{"num_classes": 7, "norm_position": "pre", "patch_size": [8, 8], "eps": 1e-08}
Rows from block 2 of a small image classifier, named by matrix and row number. Rows with one number belong to one neuron. Each number is 128 + 24 x the weight over its row's rms, rounded and kept within 0 to 255. All counts start at 0. Numbers have three digits each.
After each neuron's rows are labels from the 100 images, of 14976, where the neuron reaches its highest value: "colour at peak" is the nearest of a few named colours to the mean colour under the peak. Only what is clearly more common there than usual is listed. The data: views of escape-time and Newton fractals. In brackets: how many of the 100, against the usual share in percent.
# fc1: MLP up (model.blocks.2.mlp.fc1.weight, 2304x384), inputs 192-287
# fc2: MLP down (model.blocks.2.mlp.fc2.weight, 384x2304, transposed), outputs 192-287

fc1.360:179115145114159098111120131145092142166143123097127077115142174133108169100135107135141119106100136150139138153173149132120142100132084166136099148134133119154123144154180115131123133105099102102131161160110132059084138108105053142118153182127136134115125128111115082120117091117133138096
fc2.360:081098129100106105155166070161162132098143122122137141119119076118133148093134134073109130088139150100124131111193162113118109105123177134133152141131091109092114109087099133153153149127136165144155145113098169128138146104125136110119112107130159150144105127135131143115095121149136157149
colour at peak: green (100 vs 4.4)

fc1.299:102101103147181116143114127116126121120130116172115126139164084155153191123137129130116116166141108129122140142135091115100112083128162104122122123145086125134136095120147123126107110063165113114158151123109142122082124123100097100159114087166117129123123129137156132107130091133114118124
fc2.299:116114102133139135119138117136110125126132129089119154153141101124130101084107101142134143175179142155202132104147125133116143129093114155139114127131116129083124145107123110121144102066126091168132131147125170143173135117130165119147133157127110105113139116120134113115144141115186088074
colour at peak: blue (49 vs 5.7)

fc1.368:136156106141139147130118128144075127160169157127139111119110140123146149135083100114106135133192099118108156149077153138087127107171151119112134151135110118159097118150127117091111116114156143128108165091107111110168155144073112089134068137110118098184117140157102083135120170142138127145
fc2.368:167124125077152128100102169156192150074115051128160107126111125152140137115113126114123152163136110156150129175125103087135108094176140099127150137111116139133090115135131125197146152156110137110109099157152125101127101098146134138130092146190134093156162101149116133105174121153178170126
colour at peak: grey (63 vs 16)

fc1.244:160162070146125076107120120126127198125133131165133155136133110104105080134135154107110140135098119136150149133151128135136138113120120102102140119073125174123165114148116110149136164103135128134170100138117158118126125140116110157129147131118160123126150180170146097133143112155116121121
fc2.244:116136106136091120135163131137096147111149116150127110150154107124091136140090163096121131175144123148127096103113144128171128116160110116146161097125127117120081137082164171146150115118121141086155111108160109089155104121144122158105179130157112114096113117108091121140103076088084081134
colour at peak: black (100 vs 26.9)

fc1.273:122097109127117080150133148089073111154141142112115154115131101125132151104096140103129097140150154113094125119119091147115127163090080143130129135162112122107106129131146147118137135169088117121106127126111105121142132154104159087104114084152097122178123125139132163100112111165150149150
fc2.273:161100121166119065100087170144127125066184158110158136098121108167125146178103193086138135086121072131173127158104098125085132106162121132159168156141130165151104124135122091158137135122073122160105127148147140144145133086142132154100105147117126110114113113107177133091131178179127145146
colour at peak: brown (51 vs 25.4); grey (43 vs 16)

fc1.590:115098110106119113135095124132120145049131108114124111071125131134119076107085140135122135103103137153118150126154109066098145103146147141074098185077151079156101122140095145141126105140153170156143142108080061153119176080172128102160114099128130159099121130151118152121120115162146104106
fc2.590:098127124075127128111113125107091089140111147149140120109151115140106146134139132112115109123132134115129097129169137153162110094117079186099160093100143114099164132086134088111139138148153108136121110138156127111137123185121120104104079114132090165183082119174111141112101102169126139109
colour at peak: orange (29 vs 2.6)

fc1.252:121154159171135109143138121126174088122129114122118117174108124136133062122143132149111140124147118099145152113114122182112126130159111114155115087123113127112112103144137104146103100135135155137127109086161112114131102092151144156141131114150160088083143122109072135184105139112133126146
fc2.252:092088132082193127107160104144079127142122080099133116135195133103113121114134167124144133101171129106139130125108159170167130135144101150131118135136152167125140101094120101122145119128141100170068160126154114140140104099140135107141144126149159117141099139104145152135105135086137146121
colour at peak: green (25 vs 4.4)

fc1.49:115135135139147122111105109108107058129148139159141162157142133148072078160079182159111130123142113119152135102150107173135115095128141131109129143079097156137120145079113136151139134148096118118174075102106133151130130128128084110110133110104118099126121121153143079129147151177143135120
fc2.49:146176145112099148136141138129116098153076170102152135121151135094123161137131115165125155140098121103158122131167132135110119160106135126119131100121116109103079103123132174142182132161116115100146113139116132165141114118102130111120130152135107139109113138111134143169087132104129133079
colour at peak: black (70 vs 26.9)

fc1.119:120135142116162078112155131154119168126148129115154174156161132132091114157124125137125131120141102107137095106148139136125145149122098147161108130144095129121134110168101084174111154134137118160116123140128109128113101129127135116114168144124146183113128188139082161125082132120134143107
fc2.119:151136146131113143131096082111140127099134069149109104052112182123139145143097115137133104136140138147080174130148125161175091110124125140142111111086192147162158147150140152066101127154151112133100155127128135151138153105131131123104129132086144155117081138116151120149145125138133142151
colour at peak: white (29 vs 2.6); pink (29 vs 8.2)

fc1.745:131153123110133116168120119161130163111125102146144103097095118098120149148131107140103139103102127134133094153124136167157178109116118119127107093068172126143144091128096150153146115131107154099139116098111137088109126156117146110160099140156119127120152132142123122116168147144117110119
fc2.745:182162130149153134168144103136144163167167140089124153121113114136111127094141181112070133064157148098128150134144128136106108109117081166129076117142094144131099136156133094151134097150112168127158158164137129138125129128123108107143120133138113153150132122131138144125125175159110103135
colour at peak: black (100 vs 26.9)

fc1.582:134131103129145149104128104080074162172122115075105130140111122115180106123109127109150147164125144125153159103125100118125140140150104122141159124142176128130108152178137128167132146119130094149149138104075117112124140133060125094119149117112146107080090126132119135134152121122103128110
fc2.582:117133129143141088128115114082102131097134127118104110103154114137124147133145109139153136169125135181108126103128141145113131139129138143092138122111161155125133125151119130133116157152175091102165129115097157182133178098152124149114135135132139090109146149131139089131136121129131130137
colour at peak: green (30 vs 4.4)

fc1.734:123156131112153110119118136087136080148132112116135115152133136143153159127140074089122134112097107092122097145097111130123110140138142114113148096113101129126149120074142131130105129148142142164068154170091121114129116118109141161104133125121078138123095126081172143124146127147099175149
fc2.734:167121147115107147133100161114145092172148115141140113081125127139136121118106097155154165096102115144076106122118136152142097117128178162136155107151151128117080092153128144114133125134127119130131136123131089097098139107073092110126099157097109120116130106090126154147145153157127170122
colour at peak: black (68 vs 26.9)

fc1.534:130120098166109103140148117149092175103117140134093139120135139082121106119151156097103096120114128154124151106189166127161142079151111151084149082118154113132163131143108147126126123113076092130147142108145088131150117111123090148167150154102192113129131158175084124143131103108102131123
fc2.534:168147159127104146098126137161109128090136111149151089083148112152139160143087112164108128129103134084128117144090166110141153160123109133145157169137136163151116162108140135099147132119129111104113139162132162132129161124108148117115085120093149149134188117115102123173132150117134166111
colour at peak: white (36 vs 2.6); pink (36 vs 8.2)

fc1.90:091094121142194102114119127116120129108100107153109145141134087154150190111172099131101105153143086136116127154121075129117107119152140102120137115148073121128154076081121109102105128071129111129141117132117134136094117107117079121157139096131105140136119143130185122077117088143097142131
fc2.90:141123114122123153112152151134116148099131152111135143146122113118130099106121113121132111164166146120168139104127113109098131092082127151133104111170102130122137137131097148130128097097126116145104187146111165118157155150127130102167137146114140108151166113141128112099152131116199101084
colour at peak: blue (78 vs 5.7)

fc1.157:111118103123112157129120115195113153151140086141129137155144119131121136157110126112104099153119142092169132114194110116143111106141143156097124113126155107125154142100147088150169129125132148132073158146125130085108115146138109129132186144113117148151094117106115163142120101108148111119
fc2.157:108110137174172073119142092177108090141142156134128123106169136135111157123152143107106145103150124162147122163170130146077119162149091111180123147142139141138116139128116146139187086087117146115063101102147127087193158088109153118160163155127115130137116118110153148107133122132058099088
colour at peak: blue (90 vs 5.7)

fc1.533:193175131140173134119120135084092133135137104118119115169153110143119133115109108129112063139086125131107126137151093116142131145134137135135191097133137136101105149138161123119113133141093135117125151118135160138120093089097137095109140122149128115141114177146123152175157107123130163124
fc2.533:111085127117138136094153126107139134138143125104147133143115133124132125096152102149132138106133135130072109168078152151141100093101088139195118150106138101107097118136153140136107138119164157157109151111164105143082142120100137119110153124145128120149180137092125111133145116141096165157
colour at peak: brown (95 vs 25.4)

fc1.29:114146147127093146097090169142103106154131107143158122158140129129109116129115102115086137152111168149168112123063154152098145138131125138127174134109141142075122134140153168100125125126118149135138116136141152179081113141102111168143161127122140150101131090123128150108102141118086072150
fc2.29:083133138154115083101115071094129162095154096155091110123128133109108138127107104104120151149126166112116156103129120112100157135150106152149154172141134120148180109150151133174119110110175167097123143130135131141126142192071103076091118122151109109119113168150127105136137148093131101132
colour at peak: orange (45 vs 2.6)

fc1.742:091132166089135156137117149139118146107155133156162136165128139105101126115133125130114131098133147097106114146113127141123110126113121087138138141109139114129130158131082068107181124120061109182120168111142101121128114121180149110131151129107151151116152186115160161128132074152141138126
fc2.742:124118135148162108128152165120132138155112158111138102111144137185101124152103132115147083121108145149154138067141154137113117118152117096142112144124163181131082126150125121189120084143164085091151137164133146126136134126085151156099071122130140142140146129150113120138150112124107107166
colour at peak: white (41 vs 2.6); pink (41 vs 8.2)

fc1.242:187136095130103106101127163102145150119158085149138163142193117122118095114149128157113134161139105091141125139142096052129116100150137126127140070124134111133111098118164121144120122162143133115143143129142103173128066128109079146103155092141157110123139131152141113163099102172166094126
fc2.242:135171173140136107139109130137113138115109095144124126134089073089105137110114144160135103135159169167084136172120144140120150103101149154115108113115119138091103108103166092182151126150127157103121126126155159101159135117126152142154119169142097125104149097125103121141182127134177134146
colour at peak: blue (82 vs 5.7)

fc1.287:134127104152152171126139104096074133187121124093116147124106123142154127136114118126125124162111150133144158143119098089118139122139124122133157119138164101093107155186141126168149133133131098110128126092067128111163154134096136124134163115101134125086130125110119138123139093141097133136
fc2.287:108149143140152136114121113064101137100118107131108108095171096094126130127108119168149117171098124161108167113138135161142106140128117144103125132133156141121140141138127105102114178117162095100155135100098149184154163075155127159117119125117116096096128137132131104120135143125169100136
colour at peak: green (36 vs 4.4)

fc1.257:109165130157119131122133092127166131127129164106100113149132130114098174100149110126155132127145110135150123129120126150143147122139129072124128099149165110081131092174080113178113128145132140123128140076123137120122163135136119112095128125142134150137100118082172104139124134156069102138
fc2.257:103197133106084140139156087151100146104111110095112117128143112152117129146123130097167177119127124118081110124112123134093128138098136131131171156106143171122155140117138096178124117137133175118124123064129106074128122152098099132134096123128120181108105113112145122147154108149123184156
colour at peak: grey (78 vs 16)

fc1.588:162110098132138113129129111104068148225123126094108136145124155148131106123096126092134131117100154168148159135102125088125090115142133126145137152115155116107090152161149113135137151129125109094125134120109161100192150115100156128136155112097113109121092145124157141148139120087074127132
fc2.588:123167139140119131138111105099118129096129111134135085110142098100118107109143103151166106164152127180107133081108126121125110144118108157105131130094129184133143116158138104128135151098163117108155171104114128149149148064119111138081100158141150106095145117138136108118119132117115088147
colour at peak: black (59 vs 26.9)

fc1.755:132154147070124090117127154139134110144154125161159113119123136138115075110101128106150089131128130088116103106094137127172092100128138138097146108102158168193155114122098128166132104115151160168078139100124140134118145134095081089117125101142121089105132114094123121136167104135132134112
fc2.755:173169132113136130149097127171152132104100144108176190084105106153112138161126145090103133121105143167138148184141103111136109113144099113109142142103157094145109109142108121129157137139130126136169142128116135192104155102126143102144123079112112139159156133131100098181105119132135121145
colour at peak: brown (97 vs 25.4)

fc1.485:140095145104156089113133105147155107129130111089121109101148096146129117132101137113117135096084116132145137156106125138130105164126155112114185110107131132127098088116116107126116104116113159122132155161100141078109122167065139138095116143215125120115132135169127136130107149093120143122
fc2.485:157118141134066145120141121114104100190181143160130167100135147155152108167111102147135116123138084145081146124140119129115123085114159137143159135131105113086132125169163139105135131128102131124080116169088153146090102134113122128152094184116146111105089117094118140139142116177154175140
colour at peak: white (76 vs 2.6)

fc1.540:099131081079143136136141118093136114149152153093121102135112140117098143103117125133113113119141126181126107126109137123081102106104112133105185101110108124100127117140132154183102135136129137186119120173139111083143131114063131129150146127121130093182128167122122094126114109065106110183
fc2.540:084150120125100100121120145115106166101182134128092081163140135155123131113120080170125132138146128161157091173151111184122147137126105125166098133145121166100139140138132169148116122102137136116194118089134114091083130148129096096135139127160131142127170118132119139124139181121126092133
colour at peak: orange (84 vs 2.6)

fc1.486:121185086138121120161095126124112173161128141108147146140140125122121135181117137101106105152093116135123132086140140097120142150107173102142143107143130151105116150156106122120119130143123115148143141129151137140100109101091149167187093151091120097133164122145106174147157153171162158156
fc2.486:103105137145138114160149175135126111124103077104147120127128142102122095106087122135103127149170072141108140111128155146155101122142143113169133083086227160110094125129100148142088098107105137119177093147132113098163094137127133102138099158130172125096138095141113117145149173135074138090
colour at peak: black (100 vs 26.9)

fc1.154:135147116119109149079149112074086124172129154139124125100153160135177137140102118126137135191144154124135123176155089102129136136116145101121169160136153086163112156156140143166168136142120099184102136160091131127157146133143140163104150138129152111096107117123128136141121080112110126108
fc2.154:128104133148139111138119117089130124116122115132128106097122128130102091146142158160139122128067153189158125153129143130156087136101148168114143111090135152095143115133117134102139133160141091100190146125111161165127152116153101132120103129106109091112118151123138105115163142117144113128
colour at peak: green (74 vs 4.4)